config = dict(
    dataset='scattered letters and digits in many colours',
    encoder_depths=[2, 5, 2],
    decoder_activation='relu',
    decoder_widths=[48, 48, 96, 192],
    decoder_blocks_per_level=1,
    decoder_block='bottleneck',
    residual_init='scaled_by_depth',
    lr=0.001,
    beta1=0.9,
    eps=1e-10,
    steps=12100,
    final_lr_fraction=0.1,
)
Rows from block 0 of the decoder of a small segmentation model, named by matrix and row number. Rows with one number belong to one channel. Each number is 50 + 10 x the weight over its row's rms, rounded and kept within 0 to 99. All counts start at 0.
After each channel's rows are labels from the 100 images, of 14976, where the channel reaches its highest value: "patch colour" is the nearest of a few named colours to the mean colour under the peak. Only what is clearly more common there than usual is listed. The data: scattered letters and digits in many colours. In brackets: how many of the 100, against the usual share in percent.
# convs1: 3x3 conv (decoder.mid.0.convs.1.weight, 96x96x3x3, each kernel summed), inputs 0-95
# convs2: expand pointwise conv (decoder.mid.0.convs.2.weight, 192x96x1x1, transposed), outputs 0-95

convs1.54:39 47 42 50 50 46 65 42 35 48 51 52 32 49 36 51 45 51 51 56 50 52 54 42 54 50 37 33 47 60 40 50 49 44 55 48 48 55 53 54 47 46 53 47 16 41 58 56 43 57 29 45 48 52 50 40 68 44 56 47 53 57 20 47 50 43 30 68 39 48 24 38 50 44 52 61 44 49 52 35 39 40 54 38 48 48 42 45 57 45 28 46 37 71 58 45
convs2.54:50 39 50 41 65 50 50 50 65 50 58 50 50 38 32 37 35 50 59 50 65 65 50 65 50 60 50 50 60 50 37 36 50 50 50 57 50 63 42 36 33 61 57 50 50 50 50 50 42 61 41 50 50 50 37 50 15 50 50 50 35 50 50 50 61 50 50 50 41 29 63 50 41 45 50 60 50 41 64 50 50 67 71 39 59 50 50 40 50 50 24 68 57 50 36 33
patch colour: brown (32 vs 14.3)

convs1.91:50 62 47 62 48 43 54 48 51 32 49 47 49 29 44 46 43 31 50 33 46 42 45 56 50 54 50 34 46 71 54 54 63 33 25 62 44 40 54 35 44 56 58 50 26 50 62 53 44 58 42 39 42 42 46 49 49 40 48 50 53 60 35 48 28 52 33 48 43 42 43 57 64 48 46 64 42 42 57 67 55 70 58 39 36 57 65 42 50 46 39 63 52 45 47 42
convs2.91:50 50 50 50 50 50 50 50 33 50 50 50 50 50 50 50 78 50 50 50 50 50 60 50 50 50 71 50 50 50 50 50 21 50 50 33 50 50 50 50 85 50 50 43 17 50 50 50 50 64 50 28 50 50 50 50 65 50 50 50 50 50 50 50 50 62 50 50 50 50 50 50 50 50 50 50 50 50 50 27 50 50 50 50 26 50 50 50 50 19 69 36 50 50 50 50
patch colour: grey (35 vs 2.6)

convs1.74:52 57 46 65 59 54 67 39 49 40 66 50 39 62 18 48 50 51 48 14 46 53 36 58 65 41 40 50 45 42 36 47 42 43 64 42 55 45 47 69 50 53 50 50 51 55 50 38 40 63 33 40 48 53 54 47 50 57 43 42 61 68 25 62 43 30 43 52 51 50 40 43 54 48 49 39 48 48 50 59 44 47 62 47 44 46 54 54 57 41 41 52 42 45 42 33
convs2.74:67 50 31 59 50 50 50 41 68 50 50 43 37 50 50 50 50 58 60 56 57 50 36 59 35 50 50 50 50 58 40 38 26 39 50 50 50 30 50 38 42 56 50 50 50 28 50 50 22 50 66 50 66 50 73 50 50 42 30 50 50 50 50 50 60 40 50 50 50 50 70 60 50 50 50 50 50 40 50 50 50 50 74 38 22 59 50 39 50 50 29 50 50 59 42 35
patch colour: brown (41 vs 14.3)

convs1.85:54 43 49 37 42 56 14 49 46 47 57 50 31 59 46 46 45 55 47 56 49 50 47 55 32 45 61 49 42 50 58 52 48 55 37 53 45 55 45 60 54 54 33 40 55 41 58 50 50 49 55 44 30 54 34 46 31 32 57 53 18 46 51 50 52 54 53 57 48 38 56 38 38 53 58 67 35 59 46 42 51 56 52 60 55 39 29 45 39 78 41 49 48 38 44 51
convs2.85:55 65 50 66 35 40 31 50 62 68 50 50 50 50 50 50 50 40 38 50 50 42 50 50 50 39 38 65 50 50 50 50 23 17 50 50 50 29 50 50 50 50 50 50 50 60 55 50 40 43 68 50 50 50 58 72 66 32 50 50 50 50 50 66 37 50 50 50 61 50 50 50 32 65 50 50 50 64 40 50 22 50 50 50 25 50 50 62 60 50 38 50 50 39 58 50
patch colour: brown (34 vs 14.3)

convs1.77:61 41 38 51 57 40 50 44 55 47 53 53 54 64 72 46 33 21 58 44 40 50 53 50 47 66 46 50 50 42 38 49 55 61 45 54 43 37 40 63 57 45 54 57 41 28 50 46 44 59 50 47 45 55 54 54 46 55 39 54 43 58 61 57 59 55 43 38 55 43 53 43 43 62 48 37 50 72 47 36 52 18 54 67 55 52 52 50 38 52 58 37 37 27 29 55
convs2.77:50 50 50 82 50 50 68 50 50 50 50 50 50 82 50 50 50 50 50 50 50 50 73 50 50 50 50 50 50 66 50 50 50 50 88 50 50 50 50 50 50 50 50 50 50 68 87 50 50 50 50 50 50 50 50 50 50 50 50 50 50 50 22 72 20 50 50 50 50 50 50 23 50 50 50 50 50 50 50 50 50 50 50 50 20 50 50 50 50 50 50 50 50 37 77 50
patch colour: grey (32 vs 2.6)

convs1.64:60 40 56 37 39 64 48 38 54 44 61 60 52 45 39 40 57 68 62 42 40 58 51 31 43 44 64 48 34 54 37 38 35 60 45 48 58 40 46 64 53 62 48 41 65 50 51 51 52 47 36 57 35 63 45 46 34 35 39 49 30 58 59 50 56 52 49 49 49 41 61 49 49 58 41 71 52 63 39 39 47 26 51 74 58 51 42 54 58 49 54 60 35 37 53 45
convs2.64:50 50 68 50 50 71 50 66 38 50 50 50 50 50 50 62 50 50 50 50 34 38 50 42 41 50 50 50 50 50 50 50 50 50 50 50 50 62 50 50 50 50 50 60 50 58 50 50 50 50 50 50 50 50 67 50 35 50 50 78 50 50 50 50 50 50 66 50 50 63 35 38 50 50 50 50 50 50 24 50 50 31 50 36 50 39 50 50 72 50 50 50 67 50 71 50
patch colour: brown (34 vs 14.3)

convs1.94:53 43 47 29 62 43 41 61 44 35 40 44 38 37 67 61 42 31 60 46 53 47 49 45 36 58 45 40 52 53 36 50 60 46 51 49 44 48 50 42 50 36 60 53 47 45 42 47 54 48 36 49 17 53 48 50 44 27 36 60 34 40 43 50 51 53 16 49 55 38 59 50 54 50 48 51 48 45 53 36 55 47 44 39 50 63 64 49 36 59 46 62 40 46 68 54
convs2.94:66 50 58 66 23 71 50 50 37 50 50 63 59 50 50 50 50 50 50 50 50 39 60 40 61 38 50 64 50 50 60 50 38 42 50 50 66 21 67 50 59 31 50 60 50 50 50 31 50 42 65 50 50 58 63 50 62 50 50 50 50 50 38 69 50 50 50 50 50 58 50 50 50 50 50 64 50 50 64 58 50 34 50 50 50 50 50 50 76 26 67 35 34 50 50 50
patch colour: grey (34 vs 2.6)

convs1.88:35 50 43 46 59 46 42 42 44 34 47 49 50 38 50 52 44 58 22 05 54 51 38 51 38 50 43 50 28 47 58 58 41 46 30 52 62 37 60 45 34 49 52 50 47 49 52 50 49 61 49 41 39 45 45 37 50 53 51 43 46 63 35 59 41 65 50 53 44 42 39 53 58 55 52 35 53 51 45 55 39 61 40 39 57 55 50 40 53 63 48 39 46 31 50 61
convs2.88:50 36 50 50 74 37 24 50 50 30 50 50 31 50 50 39 50 50 50 65 50 66 35 50 50 71 72 50 50 50 50 29 60 50 20 50 36 50 50 50 50 50 50 39 50 50 27 50 50 50 50 50 50 50 38 42 22 50 50 50 50 50 65 50 68 50 50 50 37 50 66 63 50 50 50 50 39 50 50 57 74 50 50 50 77 50 50 50 50 50 50 62 50 50 50 50
patch colour: brown (40 vs 14.3)

convs1.31:54 58 50 52 62 65 57 54 41 54 56 41 54 47 47 42 39 44 38 48 38 51 61 55 42 58 51 39 77 53 50 40 57 50 59 45 46 52 53 61 46 18 54 53 68 61 42 48 53 52 35 49 51 54 66 48 47 36 54 56 45 52 49 54 44 47 49 45 58 60 49 25 47 40 62 33 62 57 50 35 54 45 47 34 55 25 45 59 22 65 53 50 31 57 45 49
convs2.31:79 50 50 50 32 50 50 38 50 50 50 71 41 50 50 50 39 50 50 37 62 50 36 50 50 50 32 50 50 50 50 38 50 29 50 72 50 31 50 50 36 50 64 63 50 50 50 34 50 50 76 50 59 50 50 50 50 30 50 50 47 50 50 64 62 50 50 50 50 50 50 50 50 50 50 60 50 50 66 50 65 66 66 50 50 62 50 50 50 39 50 50 50 50 50 50
patch colour: brown (35 vs 14.3)

convs1.56:58 32 38 42 50 62 26 55 51 60 46 40 46 39 50 37 43 59 43 59 47 50 38 49 29 55 48 43 53 55 63 47 37 55 44 43 35 53 51 46 55 51 43 38 65 49 64 36 44 52 55 49 40 52 50 56 22 44 54 48 19 58 61 69 47 54 49 36 53 65 69 40 36 50 68 63 48 50 58 30 53 53 50 41 52 48 45 51 43 65 56 53 47 44 45 55
convs2.56:50 50 50 66 25 50 50 50 75 50 50 50 50 50 50 50 50 50 50 50 50 50 50 50 31 50 29 60 34 50 50 50 50 18 50 50 50 30 50 70 38 64 50 50 50 50 50 50 35 50 71 50 61 50 50 50 84 50 50 50 50 50 50 61 33 50 50 64 50 50 50 50 50 50 50 50 50 50 50 50 28 50 50 64 50 50 61 50 50 50 50 50 33 50 50 50
patch colour: grey (37 vs 2.6)

convs1.38:54 30 45 45 53 57 33 48 52 45 50 48 47 55 49 45 49 36 47 39 41 58 42 66 26 49 51 52 58 54 53 42 37 51 65 46 38 41 45 57 55 48 44 50 61 53 49 46 37 43 38 50 43 45 37 55 19 41 55 52 40 40 53 53 50 50 63 52 52 71 49 40 29 38 58 48 51 54 50 42 63 56 50 29 58 38 17 56 50 66 46 57 55 35 32 49
convs2.38:63 50 50 50 36 50 50 36 50 50 50 60 50 50 50 50 50 50 50 50 62 50 50 50 41 50 34 50 29 60 50 50 50 26 50 50 50 50 62 50 50 73 50 50 50 50 50 35 50 50 80 37 68 50 70 50 50 40 50 50 59 50 50 69 50 50 50 50 50 50 41 50 50 50 29 50 36 38 50 40 38 50 50 58 32 50 57 50 50 50 50 50 50 50 50 50
patch colour: brown (40 vs 14.3)

convs1.51:38 65 45 57 57 46 61 43 38 38 46 43 37 52 26 61 60 31 51 19 47 55 43 55 48 46 45 43 45 47 36 51 62 47 40 54 48 47 41 31 44 51 46 39 55 31 54 50 50 56 44 51 54 53 50 55 40 69 44 45 70 48 43 57 40 44 41 58 50 43 36 44 68 48 53 32 48 51 42 53 47 30 43 69 51 51 62 40 59 27 55 35 53 37 46 53
convs2.51:50 38 50 50 50 44 50 50 50 50 64 35 50 36 50 50 50 50 50 50 66 50 30 50 50 50 57 42 50 50 50 50 62 83 19 50 50 50 50 50 39 50 61 50 50 50 40 33 50 50 27 50 50 41 29 41 50 50 50 50 50 50 50 23 64 50 50 50 56 50 50 62 66 38 50 50 38 41 50 59 65 50 50 37 50 50 50 50 57 50 26 50 66 50 50 42
patch colour: brown (37 vs 14.3)

convs1.78:51 75 41 57 58 53 55 22 55 45 45 50 66 42 47 67 49 21 65 45 59 52 50 53 54 48 47 40 54 46 50 33 49 59 60 49 36 58 50 71 43 41 33 54 56 45 55 50 45 50 61 42 50 47 53 42 50 46 40 46 58 58 38 48 51 46 43 44 62 71 29 44 57 55 54 38 37 53 55 55 49 56 43 26 47 55 78 46 63 50 54 58 50 48 41 44
convs2.78:66 50 50 66 50 50 50 50 50 50 79 50 39 50 27 50 50 64 50 75 50 50 27 50 50 71 50 65 86 72 50 50 31 50 50 50 50 50 55 50 50 62 50 50 47 31 50 50 50 50 73 29 70 50 56 42 30 50 50 50 50 50 50 55 50 50 70 50 31 62 50 50 50 50 30 50 50 50 50 50 73 50 50 50 50 50 50 50 64 50 50 50 61 50 50 50
patch colour: brown (33 vs 14.3)

convs1.34:43 43 68 62 56 36 34 56 44 52 50 51 56 34 43 48 52 40 48 71 50 37 62 48 44 50 49 53 48 42 47 57 63 55 25 50 47 55 53 27 63 33 47 54 29 48 43 59 52 43 54 47 54 39 41 44 50 54 55 40 32 52 35 47 45 63 23 49 50 46 38 45 44 51 33 42 51 49 55 44 55 63 50 77 31 51 65 44 46 64 53 57 46 41 55 45
convs2.34:50 50 50 50 50 50 50 50 50 40 50 38 50 50 50 37 21 29 20 50 43 50 50 50 61 29 50 50 72 33 50 50 50 71 50 50 50 63 37 22 50 39 50 50 50 50 50 50 63 34 50 50 50 50 50 50 50 50 50 50 50 50 50 50 50 50 50 50 50 50 50 50 50 50 50 71 75 50 50 50 50 26 50 50 50 50 50 50 50 29 50 50 50 50 50 50
patch colour: grey (26 vs 2.6)

convs1.90:36 45 57 59 35 51 46 46 53 41 72 48 52 43 40 41 44 61 55 44 42 46 50 50 28 45 56 53 45 43 59 42 66 50 50 51 46 56 38 48 50 54 54 62 40 57 60 60 45 43 44 30 45 57 43 34 60 62 37 35 53 57 41 47 38 57 57 50 50 40 32 29 43 33 39 65 53 37 51 51 47 72 57 65 53 39 57 37 60 32 69 61 32 56 46 47
convs2.90:28 50 50 50 72 50 50 50 50 50 33 41 50 41 50 50 33 50 37 50 35 50 50 50 50 50 50 50 50 50 50 44 66 50 74 50 28 74 31 33 50 50 40 50 50 62 50 50 47 50 08 50 17 50 50 50 50 59 62 70 50 50 50 50 38 34 50 50 50 42 50 50 50 50 50 61 50 50 50 50 50 50 50 50 50 30 50 50 32 71 50 63 50 50 50 50
patch colour: brown (33 vs 14.3)

convs1.18:53 52 39 38 36 45 36 44 61 43 45 39 44 53 58 53 54 53 46 53 52 36 39 58 37 48 56 45 49 43 49 47 49 44 43 59 49 48 53 39 53 53 66 46 50 37 62 56 50 53 44 47 61 44 46 49 42 53 54 48 33 59 65 58 54 63 35 40 57 51 69 40 54 51 55 85 47 52 63 48 36 39 53 45 51 64 77 42 43 39 34 54 22 39 74 51
convs2.18:50 50 50 50 61 66 50 70 50 50 39 50 50 50 50 64 62 68 36 50 50 39 50 50 50 20 50 50 50 21 50 50 50 50 50 33 50 50 50 50 50 50 50 50 50 50 50 50 50 50 50 50 36 50 58 50 50 50 50 68 50 40 50 50 38 50 50 50 50 50 50 36 50 50 64 50 37 66 50 50 50 50 50 50 36 50 50 50 65 50 50 25 50 50 50 61
patch colour: brown (36 vs 14.3)

convs1.66:58 63 50 51 32 64 56 33 63 48 54 50 48 38 22 38 45 64 56 41 38 37 66 57 50 49 50 40 44 50 44 53 30 56 54 59 34 37 53 71 42 59 36 61 47 48 60 54 50 33 46 64 46 54 52 49 49 52 50 50 36 54 46 45 55 63 36 62 49 71 63 49 54 34 53 51 38 50 52 39 50 62 50 53 50 40 31 50 59 53 35 68 38 53 39 37
convs2.66:50 50 50 50 30 50 69 50 50 50 31 50 50 50 50 50 43 50 50 67 33 50 50 50 25 37 50 67 50 50 50 19 50 35 50 50 71 59 50 50 29 50 28 50 50 50 50 50 60 50 50 64 64 50 50 50 48 50 50 80 50 50 50 50 33 50 65 50 29 50 50 32 40 50 76 50 50 50 22 50 50 50 50 50 50 24 50 50 50 50 43 50 50 50 50 50
patch colour: brown (34 vs 14.3)

convs1.1:48 53 54 61 45 49 53 39 52 38 45 43 48 42 23 44 42 54 52 17 50 46 47 57 40 49 40 40 48 50 44 46 47 50 66 43 42 41 50 38 53 60 46 50 27 48 65 39 37 50 60 54 44 61 44 55 56 61 61 55 57 61 15 55 26 43 43 59 46 53 35 48 47 39 46 50 56 51 56 57 42 51 64 23 39 50 43 44 48 49 51 64 45 45 60 49
convs2.1:50 32 50 16 50 50 50 50 63 39 50 50 50 50 50 34 50 50 50 50 50 50 50 50 50 50 71 50 50 50 50 50 50 50 50 50 50 64 50 40 40 50 50 50 50 50 25 50 61 50 50 50 50 50 30 45 20 50 50 50 50 50 35 50 50 50 50 50 33 28 50 50 50 32 50 50 50 50 50 36 50 73 50 50 50 50 50 50 31 50 27 50 50 50 41 22
patch colour: brown (34 vs 14.3); grey (29 vs 2.6)

convs1.53:38 50 36 57 49 42 36 48 50 54 64 47 32 69 43 25 58 50 56 58 43 41 45 41 51 49 46 53 65 27 47 34 60 50 51 60 57 49 53 63 65 52 44 58 49 56 43 43 46 50 40 51 50 50 53 45 54 62 49 55 67 60 15 50 48 48 46 48 36 49 29 47 60 47 50 37 44 55 57 54 40 56 56 54 71 42 29 45 69 55 46 50 39 64 50 56
convs2.53:27 50 50 31 70 50 50 50 76 64 50 50 50 50 50 50 24 50 50 50 50 50 50 50 50 50 50 50 50 50 39 25 50 50 50 50 50 65 50 27 37 50 50 50 50 50 50 50 50 50 50 50 50 50 50 50 13 33 50 50 50 50 50 50 50 50 50 50 38 23 67 50 50 50 50 50 50 50 50 50 50 61 50 31 50 50 50 34 50 50 50 66 50 62 38 34
patch colour: brown (35 vs 14.3)